A small audio captioner, trained from scratch: encoder moe top_k, 48.2 epochs.
Rows from block 7 of the audio encoder of a small audio captioner, named by matrix and row number. Rows with one number within an expert belong to one neuron, the router's apart. Each number is 500 + 50 x the weight over its row's rms, rounded and kept within 0 to 999. All counts start at 0. Numbers have three digits each.
Before each expert's rows are labels from the 100 clips, of 14848, where the router gives the expert most weight on average: "responds to" is what is common among them; "band" is the frequency band that holds the peak. Only what is clearly more common there than usual is listed. The data: chords played on synthesised instruments.
# router: router (encoder.blocks.7.mlp.router.weight, 4x320, trained with AdamW), inputs 64-127
# up: expert up (encoder.blocks.7.mlp.up, 4x320x320), inputs 64-127
# down: expert down (encoder.blocks.7.mlp.down, 4x320x320, transposed), outputs 64-127

# expert 3
responds to: strummed
band: 250 to 500 Hz
router.3:524534447472569531511450522657599537486517558520535572507474527448450503423433400543580459459477508539579493505515571557454451554524515501492489494478448600473467407544476479526486522459474445
up.10:444534513516479527460478558448570455481492584490498492473462473444469485459522570511412528533439569548499518568489521482486480549483529542485426563504512511593497536441418542473415472421433513
down.10:489517555484525547372523450460472586530431476531522430496517539457540450585582502472480603431536600451517485548427569467511522506513443388476421521468481445487524508418420522630573514398463501
up.11:512446501492508578484491608529479575452481416508566530515488472551525529474609457477477546546440516465490458530497568482503494633556451500493414520578458532525488506512541437515540478517579431
down.11:565510543543556512477461391485486502417489529524528564452544518541531464513493491458483469423528538483574528433496435449544488524571499470521468472540465549520502558446478501501505559626448456
up.12:536521481465517437460413495585444520536528518548491374509486485522447551464409541503427537506469495536610402438512485489422505458539504389447568513567704547531499567452421539442503605481530462
down.12:561567527436440550482478512448463450483530482495523486395449492398491411518420428467497523422466615469445536497507360511489456524520520490536480551551516457509478518549564485500461487535556548
up.13:518449482548535528496550589513462474415510574466520554472465491579554457488438460446516507520486533398562571514523500485412489494453502556510456572478536537554398520548480533540547539487475533
down.13:506567471475565529433464559519532456527527457494456459442493482559592525497625649449451580439501528435551510575522430463491459400488551511423617518441484501453498586501555427530487500521606480
up.14:534449511434524469521579544415483470473346398480547499364521569473456493496471453594440444471459572438552517484437526563562454553531492560498481498541450457609484431525542508481480492465545624
down.14:441562545539489485425452664499461541494496477533403487482434407522487495450528537561487446519446455556511502475534572544523458444531479525488472544463355546530525496511549515470538539511527399
up.15:459514489454534435497478555446563481500616467542491513490468482520608533532460425556492570574489554517538546530558542482566557480412451477482567482542425612508485532608497505577551518467570570
down.15:495540491505377429468493494478523501496512477582548556483422581526582550433563491502442517546521523492528462503452511463628496360526602576477523521441417461550548448590548504511515535487449483
up.16:460447431516506405584456459395507538440483493510513428435576488485520523522532552384490512544476453544474608552447530562458456463450513430480460493553567511565457451532544490514464472548401531
down.16:525516492521451542541493440438474462515534413465506403461535527501599617604518470536498500436483477491507492419543505550488527508555433616499512509613489454591481517611522604488534447541535491
up.17:497546486485540479536488529432454491447568577397432576495526545597547527483559523494526566475533493545510508460490565431537491557464493512577490424523489482443501558545511398436510515505452508
down.17:435519538592569554392516497549495569584436397539471431513521538543543454438417466458512506360533538624452528472488439601530493476370559474435515543523452481441550441446546561560520464527484608
up.18:487545497505507507543547595472566403498529487474407418571417488549583533518468507468515522476515530518532572480581544529524507545518521507475475539466460505480499461518452482508660499502498541
down.18:508502522479562516564535541403529520428560537493512464609542481477483598491510532503427571524546446544470474513540422467472464524430439529449612380502487617415498520538453578401435519458553549
up.19:498560464537483468504481516499433465505589521513414473474455558473518442362607525540518520492575482567583417553488430378462519568453442611460512534634478490513476564544549511468427501509499572
down.19:506486523563473512459581451598544504441536579471523519454419487466559481507486516551495559490413571489488453449489545527476460516478578520505500542512527478610488556622417515465407536412445458
up.20:533440402559496467511479515472507502584432545488495549526520488478547459483425566531502498554479505399501429540436478507574496506466537492515473469496539447452577430527561452496437537539501531
down.20:434552440526433483549489438499497508448477536427523521399511535544453515461432510512503494483571545615549495538482443524455450533508464488448453450552427435465541561513466421393543478602552417
up.21:522468597602439528564522493569515408506484410602436577559476477638536557343465487499466549529509495561435608448493530490481569486511497495431464605480525427552419422559524531564504529553581495
down.21:473498507467597441546492463450521548461469524481528513520486522499590445576466468463472432500539561516535409464532504523496544452480503485434602505485489452589488487468453511529535489396414488
up.22:515514437564556456511475530498593510524486488453473514452451454488386512512415456565533523524589522517523542507455596493579523509580534563449462471503485482566512560555429587392566475461424570
down.22:575533518502561505553508547591555551550590449523469525432542573506575464466464498415521534394508575539459345518531550512515479466459467537514464417484439467469577460479527412488557562591483493
up.23:569459592536488572448482392476413485485505493538439485536504445517504555621442506469542540476528522417405432421471474514475372481563490474547485531524540445566465414463462522468515423482400527
down.23:466561543430467535543501546495483481488582527477499438548462420449517526472522551536464422434510542539473503565487434427543640493469485517580422542485526482508427503456501590538477555483533478
up.24:384497522512472515538587530489542429495533464431566515553525461514532445502599346454456544480508455461432535514545476538530466487466521485482537458468505516491506476479499510519454483407504515
down.24:465511517507562471374470471462533516627457470484454537451499451495538467486476406428507511500432514518590592498506419528509578540530581464420549429402455463467430495547474482426509487439417516
up.25:550501478475522504484546482605411474494540474458492512530393412470446445515519656546549527466455435507546393408498411468466475497440507383595589484538488433541569490462532565517515502443414477
down.25:448550561463524562490498542425519507419537494577455538440536574553426532521496395497484540559579547527531469429474510529593458583524511420477567437520436569471509523526398516415610469475504425
up.26:427566530491525478445529452392539492616584525600490406558422416536627496544469530542492441418474428481450517504541467440435446510584413517472426536513446535567523501534549523600485439479496502
down.26:557432524453534453515589471498505537488554583528530399519481478448415510469488423586579552536495497489499565531495506474549507450503499545475531416497459512436523607498479549509464417384524527
up.27:611497506497524505496557441517474494518465411513533504497498538533485477488523535380495501463494570529419547494466520347543439510521609511495499464570542615475499553497366511590405464534427445
down.27:518464437478421462549477441520382525423385462478484465529479511555552452475572333453608567585558554516534404501489608487526530379505436498556524437507492515591479455452541491502475468498478491
up.28:505483451438450423537464467482505545497529480441605441552440535513513472586443536504548436464452536467559413535447509540454456480420451466514465499507511442477531521592485500562514428462529478
down.28:512494557532550475460554527445493506530355450523615439542515508473523526565508481499539525458450492511627408494459497537555476528462563458461535547580578542531371474576543557549515433448536515
up.29:489437479386411423553552504586563413537512497464471453563510500586568526437540452484598467448483490447627470523437463452409488511431535534554434488478484471535515544602444439501487560554494523
down.29:509556485545512496376429493429477461592536511428471550505429527503506524434456523398482473596513599406500633528487477522487491514406521537545552483452584521533532519519477551497483505466434498
up.30:520490555443483448478500459475500441502586422534484492493537479503587514450548521547439532429386595614479544499584481471473567444602552452509444506532491509507453534508462422390508477462475460
down.30:512424399502496507534513478454515508506512506455470446530492598424481430486449495535495540519414504457532514535470545505444447420470387519534584532565505457523573454559426584506470453463447439
up.31:448470493473421502440401479501390498514492490510509566510570469533523462480501471536549476454464511615456518560457566472485523462528557502449586488527494505464432481526534665492424439513495593
down.31:524591438447482471451531576437536483546556506558469452497515549555581512489488565578652486452412593469531514508460434429525506557538523589560505574523484503563491537504536442445490516589416423
up.32:504507576452481444509535470485445523430443491507492519512441542506469466556460510484522445377416532541459570520487507498527523494523538595462436518523407553515504494459434415461424517510431609
down.32:547455479520460476481521420524497501489511493460375513422436524567423600524447394586526493479541497450521459513526504539463567425484577508470626520529491509507472511472509569576543507602452450

# expert 0
responds to: arpeggio; clarinet-like; playing: arpeggio up
band: 1000 to 2000 Hz
router.0:464491531494463504462529406423541564444512373565518420511593528604504503559566506429434518461577480448545526505544524427553442517490583521529589473465545449468546509433564505445514422473515562
up.10:496448524503427393458548475458462585572549493479498506573479470551619452471446457593504545503593455550483475501431455526529478503590556414515625508499468582443465595548502516515527436495469556
down.10:559613417508450500474526547486474473493502475451462500478529422504443489456566468534534397488632537429577473445519565451439451485527462480486590484484462493533507463512545508554511593513472537
up.11:412495573573438500489376489597538435493465422524536436486501455494537538474548434482606557561410541546528534463551505506615591528475496555548566475473483414578502483601484570547653496469441437
down.11:476480520542455522527532526462481509508528463450614434456520487492399558518480533534515480457537533599411475482452480423475424521516589535570481455536553524504562467392502457494605561503481519
up.12:584553534552445408596601539495527484521559480476478435499445483469453473371406431541584384531506447460554451514526535513428451494568438540492521493381494490573467535460551426397449505446503467
down.12:490515469463491497463510531477458538516469487476527407514439478545518557483551528546452640526531605448519499450467389494426488518477506499473397459507518563502523478480476525500520564449545388
up.13:522579447508488440557470531470473478514512570479516475579570454466492551521467486492533439508548510383498536397554608524471552538452514458603580478503445549582438463530556536411417547458449531
down.13:548503556457440440470495476472518499392411545500595465456420452471511538453441434487537492458401460537507529433513498516546468529567614443456475473553472444520429564503517400500506477443523472
up.14:544528441511448493519570535548458373521490630463509473448573539554492571481450479511591456481575545437494478540411543489517473526404534458475472507509459453569489475497538464517454513513442487
down.14:638404478456503532457523536454471531487523427569555489443515463557535440553535459475516482487530545448518469546565498456545476467423522419547567550510516447574467441420490511490516469512445489
up.15:532545473489459455407513502482529512528436469498419470542478579460577509527452575408596505495555423609512524496628445509453496628518516468616544531446445508443450530465461419454447493477556396
down.15:485495529593477427504556526538408472425597468505517433527520448609465501594506485473462488488452514510471497513565549387560521531617646528522538484496508519470554507498495502429493479503450490
up.16:527535464548442468446516439461504518526477524426477481518463558465565448566500452455510509553493520422416573497569554456567549569482577524522614545519521497531454433523461529493430434526465435
down.16:409500576506539526571500492487476586499511592492509489412448584540403460465454487566505479559460496441429532458452452469536519426579504481481484451565455504452560524513552450552480484513533447
up.17:416473472450434470380451486542516552535526490507521415516549500494502478453497533480551479617467552510494445627408557500506400599439429493562502530521395450483428558448577559576367536477495570
down.17:512558506476454402470584459489504457521567588427482438430483477408502493507509485462422427570423533490457569502438539461477571530507567471504513493526569505564454494493523540458559538509427445
up.18:491565523467438533538416553521459447491442547565447584509490501629526541542481445542536465584499498441437601480499486474443506543498407569505576430583444448497462574386498615536511476491494453
down.18:413519569458514538544494539585522393490416484539494583524455495493480474530537456467509411486587440561487531484510503498524483553479456507571505540515408279459542468490433489630563449592477398
up.19:549559500471479463561495476571481490581504455478573457486509541506466538406579560487463489495554485525526479604556617475567583458558523559508610578507486495557511476520438467541587514476514575
down.19:454405543471573429527579428536433461418535510535397438493416577412503464474460487559413601568460514506500571582565567488515459530553526537478441483529464542454495603465481469522531554417422543
up.20:522411439445502486486581401512499505599393519502453517463447537511511558399542450425518532527577499491480528379558494421529585402408519403461455569541535458525530467516413538445507498558570607
down.20:501559499484448552537562592492487528473613535640489499543458532507477463504424509487532513508524501543526488431440458454545482483529428488485497528505507456498450426496554609559477499591478422
up.21:464491480404415502426490512456473526514493498556480507505467415654541480492543427513562546560444593589532499535533451455417448518495530504451431573495473500533456439655528471485529582519495429
down.21:473532444430433625516593448594515486489534502445470611506529532509465440480487413489433383568529494522489438523506584497528476553606420524561543403460437531592552539515471406527535611495456404
up.22:457366459467500522505527477644490416501457440484452548458491430586485512537498502511575483471430517464500460429469476534439524583621630488597389547501398422482511385479451516545532493506466441
down.22:549573590522428482462485503489591414513546494454513470481485482549540388497492453424385468519483481376486543474502485494596438493424506471467446491537573397483518535570502534509497475559411523
up.23:560382465519494563511480524474467559478566495520454517560522509536480504509450547576385583427472480510485408489512515535412519434460448464539539487552520425560475478473473588486535427520548518
down.23:522511438494471560504519515493532491426454516535517365554510613450611497470489564477480473452387416492521472527545492493461547467489410556437491536481478494556472437409452462515536548572576516
up.24:538468512486512441454514637388508486555467482494539573540421492540501497492556506482556461543486526498414575490456496469425497430487441502511587601507501463461465437538386469530511570541423539
down.24:572552465522536461531460443490693522420533534464473534476583531479475556539538490495509491450636485530462523472498469570444507401475560393492493448452455469489591500484419583434507508453503522
up.25:577525463498570635517464456554526481519455455512494521458478645390464518574564473467421580519525473495506405496489483565499588420538517559532542477478540433488501434457541577585493506530526538
down.25:453511406505474574555530466532489467548491471573494451607491507530592488490614485514474491423473458526415480547437488513570543498535588474455459453383519439485485421455495467504516478526512489
up.26:540435556509406490435462464549456482481445416538544524363492519500456534585475422441453424616518492526569525479549490456437425473450510570468543500474499465552427475481520547554448505530487628
down.26:428456518566486489456538509532558493486490483492485474439514504481577526387570492569537502508585595495546486494417622510451473455443477548475574449479582497536433521600639493496456484469510405
up.27:552549518535454524493451487520475517487459487386408560511483397499505450509507546505576476531566597579508439523469531607475596569481523542459505520487520503453508421448572570553510556581429478
down.27:454471514521511513495540486429501399433498452537484441489460507510513391528473412493515504488468544494568485516484500510460539509476492531525523545479501507567509572505567458521619492560467402
up.28:495442584576476540491501532428512518440499442517470502579523538536521513385496563481518564527422482462547565533433484449530412435536499456592453429546424464500580541561497496473454537550456447
down.28:544513538482632519557392597518479400489443424445480442534555530524477463528558575513527449473502551523385452443426489464557503492489438543462508550429426508548400517547540563525520516419511530
up.29:471571451508460512515487516500407476468480526502450605618517542499525481523532515523363515540434521407633457490458453500524538504488518588517524491484473633449528507452559532472577590644476525
down.29:598470677552500404583555479565532456540474508501543513465496464528522477448581516505489501448498515417513577416548430412451523567474496580481575566560530454526519487456483506559565426495529499
up.30:475523528511495405439562424478449528561521412515469441450469518517551492530527441449536514531480507526505454460464579438528553448474467433484551507482541551506523528493499408496491541539538581
down.30:516469520609508473506493496514492558484559490483538485424558565483470391493522532506392508522496451471521509546590478581592488512466474612563388502571497529518526544485480459524406437445553527
up.31:399520602484505495485529514525443512468415472432578515557576562566443532521462539425498465431513528518551566522428487461545501521505393504460557454567424374543529569483521509551469552440504540
down.31:533566463526503515446487495508591450425462576490507554421567385440494409471458520534501414532468447484466508562425470414505559555494512477480445507513446518568542562558526477499487529451520548
up.32:573487542416537466422537489493532535477451448550538458508558478562551491474556491462476531468470476446563441501459529570526443494496388558464517518554475528521458555520466541524527413485521480
down.32:443438544469428452536561423530467456550453501589554418542559471561471413480554512535415552456477586552452607527531495554532443380504510542507475489500560523566481464505517406446486515498562525

# expert 2
responds to: pink noise; horn-like
band: 4000 to 8000 Hz
router.2:620524618483535487433459497434475501514604493489475478491442460531498496529515481554538461429443534520514471493520503473456461428478392459470410480590498569563466489506463471495583484461481548
up.10:527479462498547508525452520552507519583627502487486518492404443494454485438578560436462402562585532530514484459460535573541488545547574469516516501513460563548488392482415473508485525448555504
down.10:504499443543576441557584486482392453545535488457554522381524462554537414497524525479483397524431483546500468526516467527452494528546395514492468519536460555420487535457537513559446491504552431
up.11:509476520502505514433410550509429573485479519454464438562470510491466440551532526462503467432461513485491479543470624458540580470466415465490585429485504478564434493441505420504518474571552520
down.11:506536581491395460517533492583407482488466447426521518468506479520427494514512550447526465420512420530463555566508523521504447535610456434492409517492532580432509598543457435467525549379550506
up.12:447500404526536451438493492505488514538447485488525539457557569497544507576518495441599453480564528430511475454514542564512460530590507514669449509527509465540456547477471427469544510601438432
down.12:481418474618582497579529547504482469516493440501432523493462486444523535448558430555469564516521451505540479470601515467471507438532528462431499555512501491447442555461597598405440522543579546
up.13:464467494554533519481475451596374533502456458528452497655469621571533428499476491456489474432449548540476540497503477543482495469524558479543490488514502507496386431415393447515414542535530552
down.13:525390540478506459579588564485519532459575508547544396528459549573426584397569514478526443497500447403555508540475554483512480576453398462468512561489448443476491517516474519488573463472418506
up.14:595545473560489435568468516493533572445458539496465427514497636559500523506508486474538543555545484562497448446493509525582513462422445466546542446519395495457466466568496482499593481461461508
down.14:515476468506483437468538538498489416609528471434607487484536370509481506507516512455520595481447564467595532538373466553453460464563521501439542486471553492538579479463497525563464516594517454
up.15:451437530480517471531508574553527486488443549547469531505485490412446502507583595533469480564453546475498433471555573547494525497433425451522504470518471553475484584534477558510466465531433480
down.15:437504484399419484452545531512389513428598443469418540441489527580470494487485522419468558637455477558516424573424453545590439515437492526507550493458465536528504485480476555554551590550483488
up.16:505406456502577547438544474559387474503542528400524431472499557554562477575524528507479457474509519544467437453524531504527452531476480595548438603500505597517469479540454471466430527503449516
down.16:466426539436445390423487432500457578557468528525607505513475488506539558479473494549457478481447501530462480484521538474481448554550510582531415481455531484398543474483541465504421453609463597
up.17:462501538479521496562405438453500557538510621414555609507489539544541515442472528412487470389517530545499487483536523436448490548487501453387573498492563551549434534554570456575550508520469545
down.17:497508519471485447569500533453557558633445548512529525514536497578600429593502406414535518403617543455519485492458538473524440479470469458580491538553495458493566446434518519522523573535481385
up.18:490422525535519474432561443473521527587538532461463564537504574493474424419449580466645428528477439443500455448552444472417584410450460483496550515508461443537405488582458495464524489531443568
down.18:470437522554568501430515519503554484435482509457483454550542546481443594554567465547529476443613540478503439543421519491581438488505468524444537556461487480517493558508646495448489499485422507
up.19:509574545489473495457526561555503458487526436446469463482472464516429513507565441475488524467521511518534514539512462425474579454469461530423425556475509424533523529447421490459501532508412417
down.19:565434530480420528509499476492543531517488483565463528546440460513490484423493528417474444500521532526448522494501496467488457445521408461491561483483525589511457421565468565576575482426511442
up.20:505500480417484549499525482552563528511586429526480516493453442495530566477471585489593439454422468608549523559481501508534440640494479421507472544445532503531461470502511495559484528571430497
down.20:550636565546467499509569522518538475500488535476569468426467450491458584570539478621552586474576488509519501515547437457567513480518435515537528570436465440574497499440453501505486411543510502
up.21:514561520580519539599505475500442588564525565496465593536556485512482478491464433596449422545426468482486443465510457510601555563564581510453475472477439513615474486510467425561445471570492476
down.21:508500473500539531542436587467528483483436557523495610481485485476418393460575561499448459505479492537578454473554465569417442510477603549549438469500553502449626499492495489567500456521485491
up.22:538597508578517531433434486511531562561522528443474493399515456500489506462434522518595638507520551505490426508536567540477572399493486497575545456569604495468513545568475440470489472528453471
down.22:506472449555595436475483476404581517478490510534533467542466467511424494636465452450547398544384405512511426507541443509553481568561543575521549476543493512503496542463540545540486530597514498
up.23:602469560431521429548508601522512562532598513498486526424487440478615522409547542529471438465456545489507475493498465539483526526549520485560401453486393498455479505509477435512522519484490517
down.23:601495524548497433490533495480501473570483542531526497511504586552443458493566495505443581483474587430529479548506503529430534431458560521530513488545506539502514514426564502480466531447451573
up.24:420479506596470509527463482547542463579510530536511502485487469534440474442515524494525481530514508537472523566456526479472459458464471508449585589463426444497589431559453544578534437375481465
down.24:439446576554467526420436595506520456552548437454463522591487507488497493432387366460456540433515441516497425554475513495538559567557614488457572475516532470431457462622526528548526450514507485
up.25:517552537570384511566430417533520379488530515553482424501439472489525499483519565466474477546514479549535516516624454459458475522432498527517463474461517459507579465475516480551547464466474442
down.25:461504510461515508507523481501509456464609453456518518543527485545580490621466570546500551453574469455511475585498461561489497525518454450421406481548571506424521492577456428444473467499517475
up.26:544504557472577521485515528577471454464568497450563411459489492484527485515552509418438539574493486437506502477615550445544560453492438526506500485544506469544398491450487554448462472478496487
down.26:596498494421578560476448419489542455534428457400498507559527437493523457504444491482518490446518578424475541567494504517482422538504457585598532505500433499441476549488553482547531528489458478
up.27:496507485473612524522428398480476527496477504496473479558537494461562480533501451469464542558530527490518496508538480541489490480574480500531391439483488521492552495526452545487486397616565507
down.27:528538448576419586478449478514476546420530489487520467541521549497443481512519560413488493475450516511428450467517448410542484592516447507527544528457550431510457495512467582462491458524459500
up.28:544431518422504500624511508546551535558558413440425479561504560461462576509442475491514534580578503577534478489580387514506463444442506447508524444463381445541471502577454487512519533497575553
down.28:546545537380477550556461430431483482558592512540471395554510463502447556544478586519567480488559483499510439457511595479474484436516518450443554541517516474508487396477519494465447516471504523
up.29:483555573426579482484568512540568579569486473482498529563499496488497466492460502540515511540446503453486575401530459558459508482495443391570518604500508511507498490500417580577577478566430493
down.29:458509389567513464456491510501558468491526417564525539490510539438529486498479470529333526502545579527434516534468538500550468529431563548460547639537417498561495474539519489500476520507425538
up.30:479404528529493493578477476524540548537499473487430559423419488500493570481565452512388428512524503419443403448394499477474444442522560415534523461473530500593420490562477485373481493544541491
down.30:450393515555511454467557541500491430559502570532493541473538555361486419510483546552575481474548459475496542590450436476535535522546438407533599470502510474496512534513536485371548533512516591
up.31:557513470559458416517462493536504570495427408531501489521509454483609553552472428579530468502575405494459523518525586463526452519517539546537404450497430474495577542494445428444476546487509498
down.31:448518464461490544481481492528531495514464537452543497540568527540460611561564519528460528546511517486503457510468511481408499544516467552470572439466491474446458479488537499555480537525400543
up.32:422492464545501580537492542446562517476475453499553573400540513527485477505429618524567415445508554562561466440505494439551461543459515513574523530523513441449506406437554497528516544523442468
down.32:494519581554478450490500487476596518558461540456457388496471486574590545496485480385539477563512459477524447401530454472441614493434548470566487473448456510525571493525379560478547462617449531

# expert 1
responds to: vibraphone-like; reverberation; text has "reverberant"; text has "room"
band: 1000 to 2000 Hz
router.1:459490514509485486479563634504442430542419545465461560488480531384520528487504563457561523559458481487449479478469512484450619496459475499517443537555452472476489576513485540526474565530507452
up.10:471432409614496540422504408534504530518420541495421475465584528511513491503520535562471453562540566540580539517494477461554473595419566495449567436546517540511461511494446498492443548517467539
down.10:479503501439509460529477506481404464508498437483480522442391546431620526419504492576460492559496426512554526508617445342469519433552541510543620447574420540507562475481450504505455563553416475
up.11:520567475516495525495472518582524525447605464519502602556490452450566511508411497473566533477526564475569503453437534472464501408491459424470422586511492514605450454538417601549507458585416470
down.11:533351432497531493496538433487467489481436508513554553471491593425473500568482590464505453431512492512474537451564518469568561533575456520458515476495495661456451524516513449469563534420507524
up.12:469485492397430533521465540523536527514442499437452443417536518492478596520569579441554564445527533549466429483481474484483412537455493398526571482488515430440505514608469474522568461457585490
down.12:458524417510509441483526495399453520496587555491467505481558480505473516407505644583486467513452574372481462473486459560528452456531532455486554551552561423508529564464474502506541484446570438
up.13:519400454560557444467533626605437474553507607491432494506553529516458482493403459511540526555513416536481505384525603530476485507461488530484466481454365528522557538468515542535411520546549474
down.13:592523441512435517507474469538567491555530497499471540532498472455510495460456590598411440529620487415566437502402468450405459525460473471522428572522517483572584497517494566459482493483506481
up.14:530468441501418495470499531512468450565494448570527569496455521505395462522497495416553443496451511475473571503466418541413544569483542503517478495487536532627499425508396522538523437495498523
down.14:530479541547533597621564451474476505491477542614415566516573421466515534468567519509470551531472483531477423513441439511538615536443523489542470517441397417530488506507475465479537522479508485
up.15:473507472409425506544418487498527468470518438594500557425550566505484447458413417584448451549504537507514505495442550573563527457519465569413539556452474459508453408504424485488478513535438463
down.15:527489459481518480483448514481583474515562481490434561481521492477490560406561514447579445483498512656565516415509546476402465455537513481370446400499558420515506436510498498511529546498465539
up.16:570520524596511505536531493560558495489677585506455484571556534519558507442509509554507438544491422509428483549462430439556411563486401542485562642519535437618479559505559481480545528510515435
down.16:420430398590399500472478508593483585475551425470529478484459503529467549535564481563405570525495561548438504530497481455521561457517482570424503519457480465483536501527496405568467483569565517
up.17:556607552485399447501442474522446445504380479575454447532570480420510462498516476535419537431528531581564483518426543506444427477566561612503484464529538503520491468561459513516490455469428490
down.17:502472521398526573566528484474404511578587495546529410455489455542457379530556444440463545508507538557380522546432502542530497488439526539447498487535474509471515473535432506498520539474514596
up.18:580429503501526477458465536453497542498566509535506451480510451426465508487393566493526541484487461432478503437440461464483506548562466504564541497533593536450473464481521536538467557545504515
down.18:440504511511443425539503459467593532589513472479526499489479542521524388428431423489541497538576527439362469584579518450529483544450564529525405450515443550439430597477474531509508562501513546
up.19:444479452387467538499515445475482464498493486595481453464445582484492426505556513617550495510461534504487530505602585515495460513509464598540618550522449544524503553460514505534468490513481581
down.19:498535453501585484492472542493520535470425486479455478503537474578609511482500511499475529473474481543487568431553532522544455417590456398573513464490446410396494562438577448428492478485542484
up.20:436429416533438549462536490554504550526563501453462530499512383524561540564582499595558513548625398456431474518531549593494463439531436426551491450521524471577585465509541556468503500542473421
down.20:548424587493434450532575464469448433405543598500495411583468520446436527580509444556456585509539483501522467388449527349549455456531469466438502540500527456435547496468432493473536515498513495
up.21:554501518506501531437528520464558489549536508488487492490486482553463505495458491505415448478431552551461496518415640438459586592570473561534437525493470472506465524504388559549481569435502564
down.21:437563474507485517498528518453510529563514546429528448545606535507601421623452488453582558475514400473427487508482538462491443466585566575618495466508560520478561505530457447477471499538487398
up.22:531498439515532514507531571560560519500547520537371522484427565578505503427468451481445602501457434625464545538427448554398547486438466483466530575514551533523516445457478517507617469553453508
down.22:505459433478467449476480482552340531486404506433528527435614496538520522432453448549472540513456468516495473479508484570408588463478469466506542551499514508507403465494548517525496528610455492
up.23:528515516496451389540498512499599543584503433532444471510455477456456519501532516400578528515586524506542533505400530484439540446535462506528456557563464553478480572416513558500466513434454438
down.23:489427572481515591482464382553516475564481566456526499558469546552510574492535420488489412486513463506542497531450445489578493459552527563516512527497473495564454499506547483454453515539457538
up.24:611480490501547431516485526570456545523533571494405490518483501502530512489470447559551509479535489537388509464456505487540491583398515436502513458530542494501506520487536502580479532531541609
down.24:556468448491512444420526541506504489462490561585508439559493474493415508663500360520447462598495504514421511509554609508544473572414541458505465536461533603485462588442465524485501532544451581
up.25:512541524501515470514437563491481514534531609483518588500478489527585562483483536466553463453530509474470483464563444524518498441430572488487453556559462538396564547490663587590470494532490440
down.25:476421488468477529398531372519622574431468540513470438440458473541503484531546595522505539401501585593442478512538551579421493461461499507558498452538530581540423516492501494428498455452505457
up.26:444496520539486518651441467471516518466512484483477470454422511570427548377598410531533457570451490536598562574411505491526469580484481436523499580587504564561477527468521457470562483473520525
down.26:536481418509518499450525461537535414485499482497582498500423553411555566524470510435492539579445426472504535523521507497487480465428553482534457488523479424485489562497461495500385475573453457
up.27:388355486466468540523515487510547585489476488510484488558544541472470420517523432612441471486531452472484476559561461555534451488491470438506510461531481464513468532612492463509545485564380485
down.27:495533485565551470550461433449483495600560506528515428503561436507565568471468481539469493645520489497545450496600516484544495557530438481492491529452371485493483468438437489567532549564505459
up.28:513518499542483574506517482505565504487533422511474481568483527472542534392527536513564569535579535568525516474456457464462526468476458492569521534425508476530434474549497518510527536531475417
down.28:499498500478418501504464533555422554539457599456597433526503496397426396544489460551486497534581538540482567505510519543581555458556438440564535464484550447514480468486428427567459506447518519
up.29:565434438450501506486520535521451587501554516488447501568442407509533490533581497452472465488487427421477438460594544537449490409507529489532547559533483416460500559584514500506419459536511484
down.29:565468515502524571440451458427473479554541484521548537514536418428556457470482532464514528427428410527524484526548505433528518496461463569487517513511489458528518578531448581533565494592541528
up.30:569470463571439402448515598401467481571453496408543473487497437608487396501514460603568415492596558428566499444515510440438438462552555408460485531549505570499571595516469460540424567474503463
down.30:496422591512471562430480518496469473577417497417454491603523512468410467572520493584503468557386368420526509443461536489537539437464422489500532555479478475448525471466527501458468476445464535
up.31:464429516545465541469550514517560453483545538509486549552548505520613502558583563530565497483490441542389478451474439461508443488469550577479481442406514526485500456495543553543512579538563526
down.31:586439430593576502495496507478462517547523620492552473561586438509482532507490510445591511518538572464421599565572582497490516448566489425497475436492572526438576635444439526506557464474526452
up.32:419520520494487566555486572523489496471494564475484526468522549503505536437548476571466520445434450460493462468427456510505433403439574505477475435532433456529509506471566498512472570657461454
down.32:442467535474494444432462485422505482573515484569489514422481463411459475495512507415542513559518507487529437496525552478447480514585440568508578526503487528480467429516572490478506530448526399